From a checkpoint of a small sound classifier.
Model: 4M parameters, arch crnn, norm batchnorm, activation prelu, depths [1, 2, 1], rnn gru.
Training: 1500 steps, held-out accuracy 99%.
Data: trained on single English command words and digits, spoken by a formant synthesiser in many voices, 78125 training examples, 1.2 epochs.
Rows from block 5, named by matrix and row number. Each number is 128 + 24 x the weight over its row's rms, rounded and kept within 0 to 255. All counts start at 0. After the name is the row's rms in percent of the matrix's.
# weight_ih_l0_reverse: GRU input weights, backward direction (gates r, z, n stacked) (model.rnn.1.rnn.weight_ih_l0_reverse, 576x384), inputs 128-255
weight_ih_l0_reverse.7 102 [103 125 126 115 174 106  91 112 137  99 134  75 125 104 129 125 120 136 134 164 175 110  95 175 125 154 178 159 123 168 113 101 147 122 177 108  96 114 152 140 155 122 134 116 156 122 131 106 103 127 130 119 149 121 156 134 141 152 118 100 134 103 148 126 101  86 144 141 116 172 144 109 130 104 145 106 118  99 155 130 120 180 107 153 149  94 125 114 168 139 123 129 111 149 151 146 150 119 114  97 149 146 109 147  99 130 129 143 151 119  88 135 163 116  96 156  88  98 138 128  86 142 135 118  99 122 141  78]
weight_ih_l0_reverse.8 100 [150 104 162 140  87 120 160 172 171 145 166 107 122 154 153 138 106 134 103 146 151 124 150 136 153 113  52 151  95 146 101 146 168 116 125 117 120 105 119 108 124 136 136 161 145 101 146 134 106 163 132 155 144 130 100 153 129 119 127 156 127 155 154 124 172 149  96 138 104  99 116 101 124 119 120 133 131 104 147 114 140 129 134 115  90 178  96 181 181  93 115 127 137 119 121 133 120 137 147 151 124 110 111 182 126 144 129 107 133 143 158  95 143 112 172 175 199 106 123 159 158 130 121  88 107 147  90  99]
weight_ih_l0_reverse.9 097 [154 101 107 166 178 100 144 118 133 148 119 139 118 138  79 147 150 148 103 138 122 153  71 140 120  97 112 164 165 152  94 136 134 164 139 109 110 114 115 169 140 131 118 125 116 154 154 138 111 115 146 127 144 114 135 146 108 120 149 138 113  95 136 148 152  94 134 119 155 122  94 136 137 139 148  97 159 111 113 127 150 142 148 116 128 126 117 153 126 169 136 161 142 108 136 176  90 116 194 150 123 101 142 128  96 123 120  49 102  96 172 163  80 119 109 139 158 127 118 142 180 117 153 158 129 148 133  73]
weight_ih_l0_reverse.10 102 [166 138 100 104 162 131 107 142 133 121 140 127 165 117 161 113 101 163 126 110 128 119 107 129 144 121 166 161 190 139  93 141 141 108 100 130 112 131 139 121 157 100 115 118 141 131 103 169 166 113 123  96  93 106 145  99 166 149  94 138 123 191 135 122 142 139 106 132  92 138 105 123 128 132 112 115 124 111 139 152 147  88  99 153 119 109 166 117 173 102 123 106 117 110 128 138 108 102 134 111 144 140 124 142 113 137 106 143 155 111 164 119 136 149  99 135  82 176 115 136 116 155 183 125 146 122 156 117]
weight_ih_l0_reverse.11 108 [118 156  93 144 134 119 123 153 157 131 159 138 142 107 123 108 163 146 140 107 160 128 138 105 133 116 130 143  92 122 115 117 110 103 188 151 136  98 142 109 154 143 136 134 142 115 113  73 133 158 110 140 133 107 111 152  77 162 109 143 114 121 108 148 109 139 137  92 107 176 124 147 121 105 103 104 123 111 158 135 154 121 114 110 154 132 111 148 110 101 123 132 122 118 135  90 159 147 110 101 108 131 120 166 108 129 109 175 130 158 133 161 155 137 127  99  82 144  76 114  76  89 151 150 157 132 144 169]
weight_ih_l0_reverse.12 098 [ 96 125 154 105 136 126 127 123 130 141 130 137 169 140  93 100 130 138 185 141  98 142 126 197 160 108 151  89 104 118 125 118 108 146 148 143 156 126 142 165 115 117 104 128 160  95 129 114  93 100 100 140 127 170 135 119 119 121  95 129 170 131 122 169 123 159  99 100 138 167 122 148 125  85  87 161 133 141 119 149  88  81 114 135 111 174 127 141 110 129 121  85 125 131  73 116 123 133 111  98 120 147 152 113 172 141 129 123 107 136 111 118 195 125 112 114 156 126 124 111 139 141 115 161 138 106 141 100]
weight_ih_l0_reverse.13 096 [117 131 116 156 149 120  76 142 119  99  78 114 154 122 161 116 180 176 151 116 143 152 128 129 127  83 120 156 182 140  82 151 114 150 194 119 156 140 138 114 164 150 110  73 116 131 161  88 145 135 129 117 103  94 157 175 143 125 182 167 128 120 149 123  71 100 107 128 130 135  93  90 114 108 118 108 188  96 131 119  99 160  88 141 138 149 139 127 184 132 112 103 130 115 156 127 103 119 122 158 105 125 137 129 141 131  99 114 124 117 110 141 109 108 128 157 137 145 119  99 102 107 151 121 164 141 148 123]
weight_ih_l0_reverse.14 101 [144  98 117 120 157 105 144 145  65 187 118 187 137  90 128 155 113 160  81 131 164 103 152 142 149 101 179 104 139 122 118  79  87  67 174 172 104  95 169 113  99 122 139 124 141 104 139 163 172 129 135 187 121 150 155 115 163 103 146 100 108 149  95 152 120 116 126  96 115 114 135 154 132 132 146 105 128  93 151 129 160 124 126 133 152 102 115 149 101 132 116 139 137 136 137 114 141 100  96 144 131 119 114 146 121 148 155 139  92 125 123 116 129 110 110 156 118  94 151 140 141 144 146 161 103  90 116 167]
weight_ih_l0_reverse.15 107 [ 91 120 118 142 140 142  98 136 152 104 134 134  96 141 144 150  86 112 147 112 115 131 139  95 133 104 150  96 117 151  71 146 130 150 138 147  97 110 139 118 130 156 181 140 108 122 149 143 124 152 159 115 114 129  92 152 134 136  99  93 155 112 116 128 115 111 161 110 121 127 155 128 108 135 107 126  97 158  99 113 124 135  86 110 142 107 122 156 142 143 142 128 101 124 127 145 137 142  93 133 113 125  87 133 113  85 104 108 128 114 103 120 162 158  76 143 144 126  83 102  95 129 136 191 177  99 135 168]
weight_ih_l0_reverse.16 102 [148 135 115 132 128 141  94 142 194 155 127  93 102 149 117 135 142 150 146 122 136  94 114 123 153 101  82 115 135 141 124 106  69 110 120 169 122 165 114 119 137  90 106 140 120 156 143  98 107  99 149 112 116 174 102 170 135 138 106  93 121 141 136 110 158 120 121 123 139 188 121 150 111 136 124 149 124 118  85 142  98 124 116 168 139 159  86 140 192 146 128 117 116 103 135 147 149 131 115  99  82 131 142 114 137 143 117 128  95 111 142 165 183 132 117 168 110 117 125 126 152 128 106 118 122 123 134 102]
weight_ih_l0_reverse.17 104 [113 119 143 140 112 116 150 111 106 165 131 125 119 127 110 126 147 117 123 146 158  97 152 112 126 106 109 110  96 125 128 119 137 105 153 119 137 106 121 137 141 160 123 159 136 130 122 158 102 131 149 120 156  87 129 101 141 118 166 157 106 118 103 143 139 118 182  64 100 117 115  87 154 155 149 134  94 105 150 138 109 152 131 159 101  89 112 120 112 171 146  80 120 138  84 117 126 131 161 108 130 131 109  93 152 145 144 108  84 152 111 147 120 114 128 106 180 176 171 134 157 132 161 122 128 117 158 127]
weight_ih_l0_reverse.18 106 [117 136 147 131 137  90 126 166 167 161 138 128 132 131 143  96 170 133 109  79 134 105 161 150 148 103 109 142 137 157  81  86 129 135 117 147 111 116 136 130 111 109  84 141  96 135 129 115 137 110 141 170 121 109 154 132 124 146 131  89 135 121 165 102 136  95 113  95 141 111 121 140 113 166  86 141 130 217 163 120 194 155 128 127 158 153 160 149 111  93 109 130 136 172 148 104 153 121 126 126 132 146 181 138 150 147 116 116  81 129 169 124 140 128 155 142  90 152 118 158  92  82 103 122 143 100 125 181]
weight_ih_l0_reverse.19 104 [ 94 113 131 148 105 119 117 138 165 144 109 136 118  70 117 121 144 145 143 138 122 159 120 144 112 156 126 170 105 148 150 121 113 110  94 130 127 145 156 109 124 128 122 147 125 104 166 146 144  85 103 175 120 170 116  80 174 129 172 125 142  93 106 110 144 182 128 107 100 125 102 121 114 106 136 108 125 116 125 128 109  72 167 165 152 134 133 106 150  98  97 125 151 109  96 119 140 126 122 139 122  97 116 173 124  98 160 120 111 127 126 130 150 114 125 182 133 171 208 131 138 101 150 139 121 199 100 136]
weight_ih_l0_reverse.20 098 [119  95 141 153 133 135 113 117 104 121  93 165 105 166 142  56 145 120 127 152 155  94 162 125 157 142 150  89 118 121 131 139 140 139 139 141 164 130 126 132 136 136 153 124 145  84 138 136 115 137 137 119 123 110 117 155 103 132 119 105 159 118 121 145 121 123 108 149 135 180 155 114 150 127 110 169 125 145 124 115 117 148 166  96 115 166 127 154 144 178 117 127  98 115 152  98 110 123 127 129 136 186 175 119 133 128 113 151 139 152 135 138 164 141 147 134 105 145 174 134 109 111  99 101 112 133 107 187]
weight_ih_l0_reverse.21 100 [144 107 149  52 155 102 113 122 136 139 118 121 112 105 106 138 121 138 155 170 114 124 152 111 147 116 101 145 137 156 134 147 100  95 106 140  71 151 104 115 114 119 161 151 146 157 117 102 159 104 109 134 154 116 146 148 123 117 138 148  71 165 137 168 144 160 169 131 107 118 135 139 148 128 103 125 162 117 160  97 148  90 125 143 145 138 114 161 116  97 130 102 138 117 138 129 115 135 149 118 140 108  97 106 136 153  86 136 140 140 125 163 140  99 144 153 115 100 130 123 113 132 147 159 125 103 103  75]
weight_ih_l0_reverse.22 098 [139 125 165  83  97  79 158 148  54 126 143 126 137 132 109 118 102  82 124 100 149 118 148 122 163 162 100 170  92 104 150 120 156 125 105 103 161 122  90 139 136 129 154 104 125 164 123 108 201 125 116 141 124 112 130 165 151 142 155 128 146 123 164 135  68 128 110 110 171 113 138 130 119 118 146 106 160 150  90 147 144 133 110 153 137 150 141 109 143 126 118 163 120 143 168 118  92 144  82 119 103 134 144 121 106 140 174 147 122 109 134 129 152 136 148 159  94 117 125  86 131 125 135 111 125 111 148 127]
weight_ih_l0_reverse.23 104 [ 91 117 121  66 135  87 129  64 112 131 167  64 137 122 160 108 125 147 127 132 164 145 152 132 114 146 117  73 151  87 146 112 141 125 138 138 149 133 122 113 158 152 111 122 117 132 145 153 148 106  99 123 140 111 160 107 145 186  93 143 111 133 134 152 161  83 142 177 113 142  84  97 110 196 110 143 144 134 123 155 117 119  94 140 164 129 136 165 175 120 111  92 136 168 128 126 129 114 106 144 147 127 161 112 118 133 167 109 108 133 154 137 117  96 127 129 149 135 132 149 138  84 119 184 124 144 124 125]
weight_ih_l0_reverse.24 103 [126 189 118 141 163 109 146 104 124 145 125 148 118  95 162 144 141  92 118 140 145 140 186 110 126 113 140 165 103 119 143 193 118 109 160 130 130 106 168 150 105 126 124 150  78 135 162 102 132 119 147 124 175 106 101 152 110 108 103 111 125 137 127  85 155 135 172 140 104 127 113 169 168 134 130 126  91 171 149 127 113  99  89 111 138  95 138 126 153 183 153 119 110 126 123 149 150 134 109 152 122 134 128 116 126  91 125 119 167 125 124 131 129 137 164 196 111 100 154  97 119 163 142 161 108 114  79 126]
weight_ih_l0_reverse.25 098 [121 167  95 153 130 116  73 169 141 127 100  70 188  91  80 123 124 127 152 137 111 141 127  93 130 131 146 152  89 148 135 139 140 125  96 104 108 120 149 138 160 103 151 112 133 172 107 138 136 120 119 138 158 141 142  99 164 128 122 115 145 133 112 104 130  88 157 115 124  95 138 156 153 141  48 121 114 152  74 130 125 118 121  91 149 130 163 149  91 151 114 146 137 133 127 115 147 159 147 138 137 146  98 194 123 157 138 104 135 106 120 106 151 147 174 188 111 102 128 117 111 115 168 138 140 108 145 115]
weight_ih_l0_reverse.26 104 [105 134 116 165  66  94  83 107 133 146  90 114  80 135 165 130 154 105 149 143 129 115 139 113 135 165 107 105 165 119 116 148 110 130  99 119 137 112 166 134 131 139 134 114 132 124 133 150 149 129 117 153 161 112 146 109 124 166 128 106 117 104 115 139 133 134 118 124  69 126  98  92 144 139 173 139 156  97 101 114 117 115 141  85 119  99 116 142 109  94 115 135 124 137 160 169 132 131 128  70 143 137 143 102 127  87 113 173 124 182 160 115 187 121 141 114 124 142 156 106 100 124 154 167 143 156 116 174]
weight_ih_l0_reverse.27 103 [166 149 119 165 116 114 155 153 108 108 138 132  96 178 135 146 116 161  68 132 149 153 139 107 126 140 103 139 144  98 107 141 147 153 171 137 109 118 122 122 117 109  72 114 140 139 143  97  97 125 126  70  79 147 113 128 115  99 121 115  99 139 153 113 127 154 149 125 116 115 103 111 100  58 154 129 122 146 150  79  88  73 106 113 118 151 127 142 151 113 161 137  62 112 169 126 141 126 151 128 141 135 131  88 107 119 148 122 114 118 130 119 137 170 168 151 166 124  99 124 205 145 161 120 157 101 138 161]
weight_ih_l0_reverse.28 107 [115  96  93 139 150 137 120 127 139 113 170 110 133 182 151 134 123 108 144 140 127 122 140 161  88 130 125 172 106 153 141 147 127 166 167 114 116  99 131  96 118 141 172 147 111 103 137 126 122 133 171 153 114 136 126 117  88 126  97 120 124 133 131 138 114 137 151  60 102 112 171 118 139 145 107 164 153 139 136 116 172  95 124 150 110 154 129 134 118 117 124 150 132 134 143 129 148 126  96 159 129 114 104  64 102 118 136  87  99 130 124 134  96 161 129 155 155 133 158 127 104 141 103  99 157 115 121 153]
weight_ih_l0_reverse.29 106 [130 127 112 129 103 134 102 142 143 141 148 108 174 141  40 127 161 128 147 112 103 119 163 123 126 176 143  97 147 182 123 181 103 111 115 126 138 117 139 137 105 103 152 136 144 145 156 116 124 115 138 154 153 107 157 141 116 116 106 150  95 144 121 128  82 117 146  90  99  89  92 138 159 167 111  66 145 156 107 103 118 107 154  81  94  56  97 175 147 125 103  93 132 125 125 143  78 107 123 139 120 159 151 105 105  85 129  75 124 112 122 148 102 165 137 149  88 164 152 115 150 136 146 138 148 105 127 125]
weight_ih_l0_reverse.30 104 [186 116 164  75  62 117  99 158 134 159 101 132 120 134 182 145 103  98 193 141  97 108 134 118 140 170 147 133 146 124 125 147 122  93 150 136 135 132 124 142 135  96 153 113 121 148  82 122  67 170 133 134 147 136 151  94 151 163  65 111  95 112 164 175  91 156 138 145 142 143 120 137 129 152 101 137 141 118  89 157 134 118 146 130 180 102 132 160 113 118 148 124  92  81 156 132  94 106 126 119 127 123 156 137 162 119 151 129  78 115 105 145 115 127 135 147 108  96 112 120 110 157 141 118 131 113 130 135]
weight_ih_l0_reverse.31 098 [ 89 148 114 172 156 102 115 125 138 121 162 108 103 121 132 136 135 135 162 113  99 149 103 203 114  95 112 142 119 140 144 145 129  96 160 133 141 169 127 100 145 131 121 102 148 165 136 120 128 108 144 128 125 108 177 129  67 151 113 149 126 124  90 141  91 111 102 142 142 133 147 120 168 130 119 130 126 105 156 132 134 125 125 127 102 135 131 166 159 115 139  98 103 129 128 120 131 117 128  82 129  98 164 102  80 168 141 107 109  96  93 152 133 129 106 103 110 134  94 131 126 143 175 129 171  95 138 127]
weight_ih_l0_reverse.32 094 [ 96 158 117 146 172 114 125 113 133 149 109 143 143 151 134 151  90 140 137 121 118 170  88 165 203 144 122 156 100 125 137 151 123 137 108 135 132 145 108 116 135 157 103 127 147 146 112 131 159 154 133 115 124 120 137 118 155 142 128  98 131 142 181 143 160 161 134 166 163 142 160 117  91 119 118  79 130 118 124  95 109 168 108 131  98 152 134 147 121 121 160 131 120 120 127 179 144 128  76  83 164 115 118 145 114 143 116 112 118 162  90  92 128 100 135 103 139 130 113  88 140 158 109 148 150 176 145  98]
weight_ih_l0_reverse.33 106 [127 172 118 108  76  98 126 103  73 124 105 156 174 111  87  69  77 130 126 112 119 112 142 107 135 100 145 133 129 126 116 120 140 164 144  94 158 116  95 127 168 106  65 125 113 118 137 156 140 125 159 132 137 145 148 105 134 123 143 178 125 108 115 109 111 113 162  97  98 147 157 151 151 132 136 140 181 150 123 111 157  90 114 102 147 148 136 160 118 115 137 126  92 135 170  72 119 111 175 134 108 148 148 118 149 120 124 112  99 114 159 131 138 119 151 145  87 142 108 151 150 104 112 152 159 132 106 133]
weight_ih_l0_reverse.34 099 [140 130 141 111 160 132 119 130 112 154 136 132 132 127 165 147 106 129 135 133 111 130 111 100  92 157 102 186 129 104 144 122 136 132 143 132 138  93 130  90 148 138 139 159 117 176 103 140 127  58  69 140 128 131 137  56 120 104 125 150 137 171 142 138 156 113 111  96  85  76  92 118  95 108 123 142  89 182 145 127 131 163 112  88 124 135 160 144 184 150 133  89 116 175 135 119 131 124  77 102 147 100 125 138 138 161 129 136 142 122 127 101 133 124 141 178  94 122 138 102 150 139 152 162 173  95 124 136]
weight_ih_l0_reverse.35 103 [137 122 104  73 156  92 109 131 157 144 121 176 117 146 101 185 104 160 120  70 114 138 146 103 155 142 124 145 155 133 147 141 119 157 106 163 134 124 105 110 165  98 116 145 132  68 130 134 133 135 148 146 131 117 128 112 115 138 140 118 113 120 168 104  90 107 151 120 141 115 131  99 125 191 174 120 118 154 122 112 183 120 146 134 121 148 145  49 116 107  88 161  88 131 113 121  79 149 139  92 136 158 183 139 124 110 156 136 105 143 115 129 125 160 142 131 139 103 161 165 122 136 141 161 128 119 133 140]
weight_ih_l0_reverse.36 097 [160 129 114 147 159 123 176 133  85 122 137  99 105 114 157 135 165 106 143 129 107 106 146  86 126 180 115 101 145 111 111 155  95 118 136 123 134 124 137  97 137 143  96 103 135 115  90 110 131 163 140 117  97 155 118 101 132 119 170 114 130 122 158 168 155 139 139 150 130 184 192 126 127  92 118 128 113 160 146 155 110 116 128 117 166 124 134 178 129 124 124  79 135 101 117 137 156 132 144 130 159 100 145 147 131 107 156 150 141 155 176 112 117 125 109 134 129  87 147 141 146 143 105 113 112 118 155 154]
weight_ih_l0_reverse.37 107 [152  89 116 161 108 119 101 114 121  83 118 117 122 166 124 150 144 119 134 149 102 126 118  86 132 120  87 150 142 120 112 143 133 171 163 116 136 135 137 151 162 138 172  68 123 143 152 143 169  98 142 169 112 139 152 145  67 143 126 118  97 135 164 128 130  73 135 117 156 131 135 159 119 156 137 125 117 104 112 133 124 144 141 110 164  92 138 122 137 113 137 101 119  87 149 133 123 110 122 119 141 162 104 157  98 127 112 118 117 107 165 131 151 136 132 129 132 145 140 129 136 151 120 152 152 164 135 158]
weight_ih_l0_reverse.38 114 [125 121 165 143  86 139 106 147 153  72 102 114 162 147 123 109 142  99 118  99 125  83  96 120 123 149 147 117  84 136 156  95 130 115 119  98 126  90 156 143 128  92 120 157 139 148 156 127 100 128 149 145 157 108 133 103 168 110 118 118 133 111 147  87 138 144 117  92 125  98 133  97 114  92 118 146 120 128 129 141 108 152 119 173 139 156 124 128 114 141 167 128 130 133 147 119  72 131 149 120 126 108 115  75 103 115 100 101 145 135 119 112 114 132 117 130 122 138 112 103 130 111 127 109 154 109 134 113]
weight_ih_l0_reverse.39 096 [151 135 155 155 152 194 135 132 162 119 141 120  89 115 126  96 153 179 135 124 139 128 145 129 114 157 124 116 125 135 115 169 109  40 126 138  95 128 112 111 139 133 102 157 100 139  83 145  98 134 129 110 123 124 115 114 132 169 125 127 141 137 120 134 140 142 193 124 146 154 138  91 176 119 101 109 117 133 130 132 126  98 129 133 121 136 122 119 149 142 115 128 119 116  99 130 111 141 123 157 146 128 104 126 123 131 160 122 125 157 140 135 162 168 147 162 157 144 122  97 153 116 128 163 127  94 130 123]
weight_ih_l0_reverse.40 099 [136 119 112 106 199 144 128 156 178 137 109 154 154 102 114  92 125 149 173 137 104 101 114 124 124 132 116 133 131  69 177 111 144 133 155 106 137 120  97 139 139 128 126 189 115  91 103 127 128 142 109 128 101 124 103 137 143 150 100 111 161 136 137  95 153 122 132 130 169 124 114 110 139 136 148 109 111 127 107 129 107 141 132 100 154 125 161 127 162 148 109 108  80  91 132 113 119 104 108 133 118 136 107 127  99 130 111  66 115 127 143 139 141 114 147 124  67  98  66 137 189 159 123 119 162 130 124  95]
weight_ih_l0_reverse.41 108 [ 95 120 143  79  84 143 156  95  93 123 121  92 145 125 129 147 159 144 176 133 124 125  84 171  95  98 129 161 170 142 132 100 162 116 105 100 127 101 137 147 167 118  61 112 121  97 134  98 106 115 117 142 114 129 130 166 160 157 144  92 137 125 124 160 129 135 130 118 147 151 146 118 123 106 107 124 108 150 138  75 110 140 113 108 119 139 102 115 133  93 143 163 138 119 141  88 135 110 141 118 109 165 118 110 135 115 150 124 142 117 134 131 138 140 147  89 118 161  79 149 118 148 157 159 134 110 116 162]
weight_ih_l0_reverse.42 104 [144 128  97 119 101 171 122 121 151 119 191 198 130 139 136 114 125 164 125 150 118 105 116  86 150 151 151  79 141 118  94 128 145 142  83 130 150 151 165  97 142 119 118 119 130 118 162 122 159 152 106 159 117 158 150 163 149 153 145  99 169 149 163 117  87  95 157 113 144 145 124 140  92 155 162 134 121 111 141 111 128 138 159 110 111 107 150 115 140 150 124 134 136  90 123 102 147 154 119 127 119 131 128 135 130 142  85 107 114 112 127 140 120  93 142 153 101 110 157 120 116 129 116 139 109 134 109  86]
weight_ih_l0_reverse.43 100 [150 155 155 184 148 124  96 103 148 121  71 129 144 120 147  92 155 109 119 126  88 149  79  92 173 151 138 129 111 152 112 135 125 106 142 128 173 164 115 175 178 131 118 111 134 143 157 121 140 104 123 121 126 124 137 119 102 162 121  90 127  71 116 132 145 100  79 101 129 137 146 137 131 105 146 157 113 120 152 111  86 131 139 115 190 114 121 108 143 121 126 132 150 108 154 113 122 142 133 123 139 110 142 126  98 136 115 138 156 102 109 150 112 116 147 171 162 107 122 121 118  97  52 189 126 168 133 100]
weight_ih_l0_reverse.44 116 [154 117 133 164 121 103 143  82 120 124 154 139  98 133 147  98  50 156 141 136 111 144 120 112 159 125 127  96 145  94 143 188 129 112  88 130 164 169 117 139 109 138  72 110 108 117 114 119 132 136 120 124  99 130 124 131 102 114 119 120 100 138 108 107 139 148 100 145  98 126  86 109 150 143 125 114 108 136 117 129 142 103 120 149  84 116 116  99 140 125 114 109 151 134 117 149 145 127 137 106 133 119 138 126 125 140 130 105 132 143 109 147 143 152 104 113  62 153 101 114 114 152  90 160 153 100  87 102]
weight_ih_l0_reverse.45 097 [ 91 156 157  97 120 116  95 114 118 111 138 133 142 133 118 144 138  86 134 145  90 136 100 136 148 102 116 103 111 140 100 149 140 106 135 159 146 118 168 137 148 166  98 136 123 117 125 137 166 169 135 148 105 141 127  51 115 109  97 146 103  92 127 132 110  87 122 117 124 105  86 114 126 129 113 105 138 128 128 144 118 106 145 133  85 111 138 135 102 128 128  95 130 141 136 130 109 167 154 177 133 130 142 116  95 130 106 146 149 154 133 144 104  93 156 124 158 156 185 119 120 148 141 133  99 122 135 152]
weight_ih_l0_reverse.46 101 [142 144 119 107  97  86 142 126 121 152 127 102 154 122 101  82 141  70 144 126 106 112 123 138 173 130 119 128 119 111  79 122 138 145 142 128 167 111 123 152 136 145 151 116  98 136  89 107 100 137  90 171 136 134 125 162 142 114 151 101 113 114  73 117 161 142  94 153  95 150  98 134 111 122 152 113  86  80 136 148 160 141 112 124 124 130  96 121 103 138 109 109 144 116 164 125 152 124 145 116 157 177 147  78 135 113 113  86 108 142 170 153 138 120 168  93 120 123 111 133 110 139 125 138 122 127 107 146]
weight_ih_l0_reverse.47 110 [137 179 163 115 136 149 131 105 102 156 107 134 130  96 209 135 148 106  81 109 105 160 152  95 137 181 137 105 122  80 130 140  92  86 158 116 103 154  98 157 105 130 162 156 113 134 103 147 115 119 133  87 129 107 103 129  67 150 134 118 121 132 153 135 146  97  90 107 161 128 115 123 136 165 123 105 131 120 110 120 142 134 144 118 136  97 100  89 123  85 105 119 161 129 155 136 119 128  84 131 123 124 140 129 112 159 141 150 130 113 126 140  93 115 129 108 113 107 101  95 150 121 128 105 108 102 126 129]
weight_ih_l0_reverse.48 108 [103 129 100  96 145 105 114 147 140 149 123 126 169 102 151 112  61 134 121 121 109 122 134 114 115 123 119 107 140  98 109 123 111 100 108 132 110 114 168 105 169 163 168 108 113 129 133 136 183 142 126 132 141 102 125 114 163 128  98 109 124 135 133  67 150 123 128 103 131 155 120 150 203 126 154 140 131 148 131  84 128 116 117 144 137 115 174 151 134 128 117 128 114 119 143  94 139 168 130 108  76 151 177 128 136 153 171 145 119 111 117 160 117 150 134 150 154 123 102 149 126 162 115 130 136 167 123 122]
weight_ih_l0_reverse.49 111 [140 147 119  68 177 102 139 111 127  71 135 103 105 162 103 128 128  96 167 143 139 130 127 129 133  96  71 134 144 123 120 125 162 119 148  80 123 113 144 124 115 114 148 135 128 128 155 112 146 133 163 162 115 131 126 134 131 121 127 111 119 110 149 155 112 176 124 137 124 115 104 176 134  94 130 114 158 103 163 145 105 137 103 101  72 133 148 138 112 114 117 133 130 158 143 122 119 111 120 114 122 126 128 107 103 128 146 136 113 132 137 156 126 123 128 124 118 104 138  99 128 111 119 105 130 157 149 150]
weight_ih_l0_reverse.50 108 [142 139 150 131 194 163 119 122 124 116  73 133 145 124 150  98 106 168 105 120 125 127 102 146 135 143 106 121 105 120 122 119 110 144 101 127 104 199 128  78 120 128 103 111 158 147 143  82 139  86 153  70 131 115 104 149 151 172 115 111  98 117 109 141 121 134 128 124  70  83 105 133 158 115 160  99 120 106  96  71 103 103 130 126  86 114 180 107 114 138 125 114 173 130 161 139 138 139 136 132 144 153 109 125 135 125 146 106  89  99 150 169 177 138 141  97 114 128 169 116 141 145 145 143 119 141 125 125]
weight_ih_l0_reverse.51 093 [150 121 118 126  93 129 150 109 122 163 141  97  76 162  97 167 123 134 138 117 156 107 106 122 157 120 128 151 152 112 134 100 134 164 125 126  73 119 132 106 144  99  72 153 109 198 147 141 113 145 100 133  99 123 126  64 123 130 166 109 155 141 100 119 152 100 140 108 164 132 117 127 145 127 108 138 143 140 134 152 117 137 112  80  91 154 134 146 164 119 132 106 111 144 107 147 101 111 142 118 107 122 120 139 175 146  85 105 138 121 148 109  98 144 127 128 153 120  65 149 123 164 126 162 142  98 136 133]
weight_ih_l0_reverse.52 103 [149 105 181 171 131 129 164 133 140  75 141  94 127 110 121 136  90 110 143  87 128 113 165  94 121 142 143  99 127 109 151 101 121 109 109 125 139 117 149 102 119 105 100 153 102 148 171 135 169  77 150 147 138  96  75 106 149 144 142 106 108  82 149  98  84 134 155 133 118 144 154 103 146 128 104 131 155 144 119 148 112 145 120 157  91 136 137 155 185 140 176 156  85 111 135 118 120 131 103 126 140 133 147 133 141 115 171 139 130 105 132 134  95 137 123 140 128 151  97 120 142 107 151 139 125 145 100 132]
weight_ih_l0_reverse.53 101 [148 159 140 109 137 106 126 112  79 180 137 114  99 138 102 132 127 152 157 138 105 131 118 158 213 155 122 145 126 111  94 123 128 178 134 142 140 109 122 123 144 146 128 100 105 152 153 126 143 161 178 140 123 168 153 126 173  98 156 155 131  94 131 159 113 161 123  68 144 108  99 141 125 151 130 120 175 128  95 132  95 120 109 122 117 120 113 153  90 103 123 178 117  69  98 131 129 145 130 138 135 134  94 189 155 133 125 145 125 153 134  96 146 111 119  98  93 135 119 145 152 134 121 130 102 150 117 106]
weight_ih_l0_reverse.54 099 [118 133 141 108 117 110 148 124 102  90 206 103 176 144  90 129 138 106 133 130  88  96 119  80 136 143 143 150 157  98 142  98 107 172 151 116 138 102 122 116 155 145  95 130 112 131 155 165 129 183 130  79  89 111 128 146 140 170 113 146 112 136 126 136 115  90 159 148 156 117 145 155 129 133 165 138 163 177  99 135 121 123 142 165 141 133 133 174 106 141 129 161 127 126  91 149 111 136  91 144 134  83 137 120 132 119 135 155 146 112 161 103 147 156 165  81 111 116 160 126 134 143 146  78 128 125 117  94]
weight_ih_l0_reverse.55 099 [144  66 168 116 131 151 146 140 133 110 157 132 138 127 133 154 107 179  97 147 117 150  98  90 148 125 113 133  93 100 109 122  98 128 121 128 149 121 130 139 180 102  85 102 174 153 126  90 133 135 119 139 106 118 101 117 136 139 142 129 150 102 102 143 120 151 147 102 146 133 150 105 132 106 131 102 190 140 163 143 142  98 152 117 148 165 140 181 122 159  89 108 142 130 135 123 135 171 137  89 123 126 125 142  98 135 134 162 113 161  87 140 124 167 128 134 149 114 140 128 185 114 162 120 128 162 124 139]
weight_ih_l0_reverse.56 103 [138 119 144  83 134 112 127 123 154 125 101 175 122 148  78 216 107 100 151 125 137 109 130  96 145 123 114 131 119 114 119 106 111 140 130 127 121 131 114 154 136 141 105 139 124 122 137 127 163 118 130 138 121 128 134 155  91 145 181 147 142 153 165 136 149 112 110 149 138 159 130  93 105 160 119 157 120 142  93 131 113  95 118 121 120 162  97 155 107 102 141 158 100 108 145  75 117  74 133 147  91 147 114 131 106 141 137 144 123 173  88 144 132 155 129 115 145 127 125 139 130 140 111 129 160 182 110 119]
weight_ih_l0_reverse.57 099 [107 149  91 146  90 144  75 128 127 145 115  85 140 110 120 158 119 114 124 150 106 105 139 123 154  69 137 131 134 100 166 142 128 200 154 133 159 127 165 104 138 144 161  96 112 135 149 110 171 118 132 118 103 125 144 118 132 140  91  90 160 108 182 141 156  87 151 137 114 139 129 147 100 147 107 120 145 139 137 129 139 131 125 196 100  90 163 158  94  97 112 128 125 107 101 120 117 123  96 108 115 126 141 124 117 124 106 147  98 148 108 101 139 133 123 186 155 202 152 143 143 154 121 154 131 152 155 134]
weight_ih_l0_reverse.58 099 [102 144 120 122  99 111 152 129 101 182 128 160 116 110 124 127  92 154 115 119  85  89  89 222 164 130 131 177 142 109 162 140 199  65  91  90 167 132 140 122 111 101 101 113 125 101 100 123 117 124 118 152 140 119 123 130 137 133 159 198 122 158 153 169 133 158 117 126 141 117 148 125 145 130 127 146 129 121 132 132 127 132 135 123 103 100 159  82  84 150 138 138 137  93 132 112 106  99 143 113 155 116 117 131 127 137 137 119 143 128 173 130 131 148 138 108  95 147 206 109 137 136 127 105 142 123 158 102]
weight_ih_l0_reverse.59 102 [108 126  92 104 131 126 150 146 120  81 106 129 139 139 136 145 137 143 175 111 127 169  96  90 118 109 151  98 146  93 168 136 125 123 128 109 125 144 153 141 125 131 107  94 109 114 164 147 118 130  98  97 120 126 109 103 180 168 123 111 107 149 170 102 113  87 146 155 137 171  97  75 149 160 146 133  62 102  93 154 140 127 121 156  77 105 121 131 115 148 120 127 192 145 141  95  90 102 122 116 117 100 117 106 148 156 134 131 155 167 172 163 127 148 128 110 168 127 103 181  80 181 142 137 128 111 152 143]
weight_ih_l0_reverse.60 115 [124 149  99 125 160 164 110 142 112 129 155 165 135 119 124 124  89 164 115 133 129 137 157 141 149 113 117 125 120 171 146 134  66 120  93 164 131 120 138 142 121 134 114 138 200 160 139 131 105 135 155 113 138 128 139 155 107 142 106 155 106 152 148 128 118 123  72 108 135 102 144 113 133 113 114 125 121 121 162 136 107 124 136 102 114 155 120 115 113 135 164 100 161 107 146 142 167 114  81 121  78 121 111 109 120 132 101 175 126 149 160 154 116 123 132 130 139 153 113 107 144 122 161 143 140 119 135 123]